A small class-conditioned image diffusion model, trained from scratch.
Model: 48-pixel images, arch uvit.
Training: soap at rate 0.003, 17000 steps, batches of 128.
Data: trained on dashed paths with two dots that lie on the same path or on different ones, 7.4 epochs.
Rows from block 8, named by matrix and row number. Rows with one number belong to one neuron. Each number is 128 + 24 x the weight over its row's rms, rounded and kept within 0 to 255. All counts start at 0. Numbers have three digits each. After the name is the row's rms in percent of the matrix's.
# fc1: MLP up (model.blocks.8.mlp.fc1.weight, 640x320), inputs 107-213
# fc2: MLP down (model.blocks.8.mlp.fc2.weight, 320x640, transposed), outputs 107-213
fc1.414 096:128194121130111131092150122109155152135157124125140126108168115132122183110156146145145126156091106119159096129156155178085139122132117112114144184148142130132142103109119116141134165149109122150136142141144096147094118123123128126125080157144130139137122104135169148151143123093129115157150151121097143101099134174160165
fc2.414 088:105072096150138126145116133131116124127121130131100125121111124183156147153120123115141106101173152144106144140104124035147123143098143146134101106127159141163153151075125146163148115073163137125101150143117127096124126125136126103143167115127113076121152148102118147119124152147115162142137111142173137108116139072095136
fc1.415 096:146120145147110121125153132137164162126115135122144118083129166148132142117151164137141136135151125138150145110153132126119160090117118119126122153130138096115139123059120141140103140132155067093058125115123115158163084107058151094154122148102097132172079148132141103112178142117122112128169171140127113096144123139138170
fc2.415 098:115140118125141100124097093112099112127154154133125121168133094137113103126117109138137127105102119112120135155100106135124064159140154118128125109153130163126126149166149097136139133114117175175190119127145116065106154153194121140118147113158156139097181104128111140133094124122111150156110102139105109158112144105106101
fc1.416 092:160110153151125118158144126134114126149166115122117164093166142147173150102120137133177113158139152166138143150123144132094098115118144107106127151145172110131124117130139086152143125173154120152145158151167173121159152154151185170161162112158116129141147161131094181159118124125151130149118135131133086118152167126134161
fc2.416 094:103139124124127155129117134113174118139095164155181133135148132131096141196182124157170130122124139117106116144147090171126089106086125145172141110147116112100105107156135151117118124164118137131163139138125098137141153142144093140108133077095143103069140168166108103105152112166125133143102138137108182112132131087137124
fc1.417 089:132151164124160109103127131102120097131111153072138103094087164115150119092135133100149075143156164119145137127116100119102077143117106140141114114118146147142110150180143107185140137125150147118123108137115112136121131125154109072096171076139110150159109163127118107137134136120166083136119113127130138120178167170144123
fc2.417 098:128116076125108145149119115163145143131155130171140169167146111145137120137101106134135193126096114137123122119146170134140164122148172109126133154120119110125162114069104135108127116141117087124132128117114129128118122121112147186133127181113145120098120101115122135134111108139123166122157145118122116138095100102136142
fc1.418 101:119139147142129126096140103167135133133109140102161135153106103067123142132080157123159133078140122168125152131100117145169145161095142121172152125117149144139121163120146107137147196117177144143153129130144139109162140120164133108138159141149137094192155126141104083142166130141143146125098106108102110105134148152130121
fc2.418 098:144115107139086113134140166116149089157164127174077150118107122187118147115137105119128134118123109140095063108178132146113125103134135182097108132107107125141147078138149168117116095105107105112128115080123113132092119144121116093136091146102147179094123075120172173136118131147144097148160153140114148149123120144113118
fc1.419 094:121121101120091119139148146124151114104110096135157150139090126095139170119130098100105157109172179147133104088109108126141110131145135180135110148120136128102146135144137114117105119128093086124153138111133171089112164176134126120122140114140136121155130140142131116159129127128165114158134162094115123144183078105152140
fc2.419 091:142140142146173145143107142129097114115151161123112097105139149152116068118122166152150118120111114141129118135139143090120118118096134119147134101129125128148116146124111181160152124137164162171115127142138069138130059094127150152137120131113120125127106125143124139107107177110098146130107100152165091136106129129106118
fc1.420 102:133141090128118143134137142101097087098106175089158154138106131127129094093137145113186152132149142140102133132101133142128137102112113121116117131167126147132129106153125147156152151117156166133142096122108158176137106163105141114125131109078124117147142137121103163075125120093106130144119134117145137118158147103129133
fc2.420 099:115144143160163105128129108100140150139144119151113110110132096167121100161112112138092112090104066121125130137129097102186106111196169158148138139084113136139146130108114093088106113129105099120101142139150126099110117104170097124143087137164149114094116144141177104186116155141154130074141125112133126147099114121105126
fc1.421 101:137120092122143149079117125073130126099156111090143118167153105123140098125127164191145118112153154112128113141149139114142116154089155134135141129180106140110119132117124129148131169177102110112164139108150146105157132119096149107140129113133127159174101126150133120157153157148114132123143062160134116108164130123138146
fc2.421 099:108127138120146106163145116152153167119130145150127155107083125130125155155151076114114098143128075127127118088152111142149128094163125159107114148100144135125119112109138121101148107057168096149131163138079125141139110103149142124110139140109112155119166132110146133110105112104148118111099153132156191148138124148112105
fc1.422 108:126200148152098164152136096132141158105139157107125076120133121193119130110111106114136156081126088109145138140122160092142125158117109149151094150088133117181121127170103151122156151122177150140090112157178152147088117113146158144135183131173121147141120122135112101158106108084134114110151129116117114133127095139112137
fc2.422 114:148056104117132092106119150125122085153125108147120165144105148091135128167148130157108112153122142123112117130138099128110092112136151119120138114167148152108141150100132124114135095159066112123163130132077102122145146137131112122144055104101152130118123161125160150113147152191131149137146145146149148133145147144120140
fc1.423 102:149150105102151139132134116130112141134133100136119104122118048120143133104064149148107137147126112103125165149128089168130132140124169139178113124134142127134106118142132125103136152132163131108133143138099113069128146130137113084137131120145120146121122152143146163113173147161100130137148121108129139116131088116114119
fc2.423 106:088107127123109145090119155119130141115125136125138124131166168142134108161159107132175118097117117128123097118126159121138111148145111100072167100126123147133156157108117146153092105120112136133125097126143134153136089111104143168129167132127150092143137081145104082179069099098151127145128112160108091142127166107156136
fc1.424 099:113128143062131118099119118126145089136108152133145129123094110100144095076118127088091103121098087082090119116131071100115130142094163144133123088098136112137109117154111176157075106141095105109108099094096176112137141087169111125122138141150162089106127105125126120138087147133153121117130124112137105099152117106122106
fc2.424 108:147115119165132152135104139120100157129131137138108114141159134138117129172120137145191181160110157160148120129128132102088112110134118114137128124161133096135092129095122074134134133112149132112155157146119104117161133156084161121144102096101076161119145129131098124076182149108122136129110128127158134108091118151155164
fc1.425 099:123133086098132104146105118138131082151140121135130161087090101164132111101168185096157135116126140124143149140135130092107139105110133110130160153113160117123089096132125132142112105120109139132132094123119113071113106135127103103151114116172123138087108123149118160146130155121156106140164146153126124143129193132112115
fc2.425 096:127123152137088154127177132089135159086158118127124085206168150104146151143157094144129163184195137091137094164091129162113160171113115125154093146171110127176138157130139182114115175117128129084116123142107154162115160145087136146103134122071112111160137155095128126105089099132112151131103104106154115132179099135131109
fc1.426 097:080079114110168121130150143134120184166147140153096095119135084119140109093137088130081129143128111174117118146141143140156160104134132100160126120138155112156098122183111172092104109089115087123098118121107102121108132112134122099150105118129102156155154100146118126105101155147138109135115106095091168141109124123100130
fc2.426 092:162154142134099139109092109115122089102094105112128148100151163140107166174121154142168120087127126094133121108119124120127073150098115137102132148121119134120136118072134115152120120142141158161148103133150149140143122124146125119088151143148151093089114167115138106146161103097148137103132149144141085119109145138165124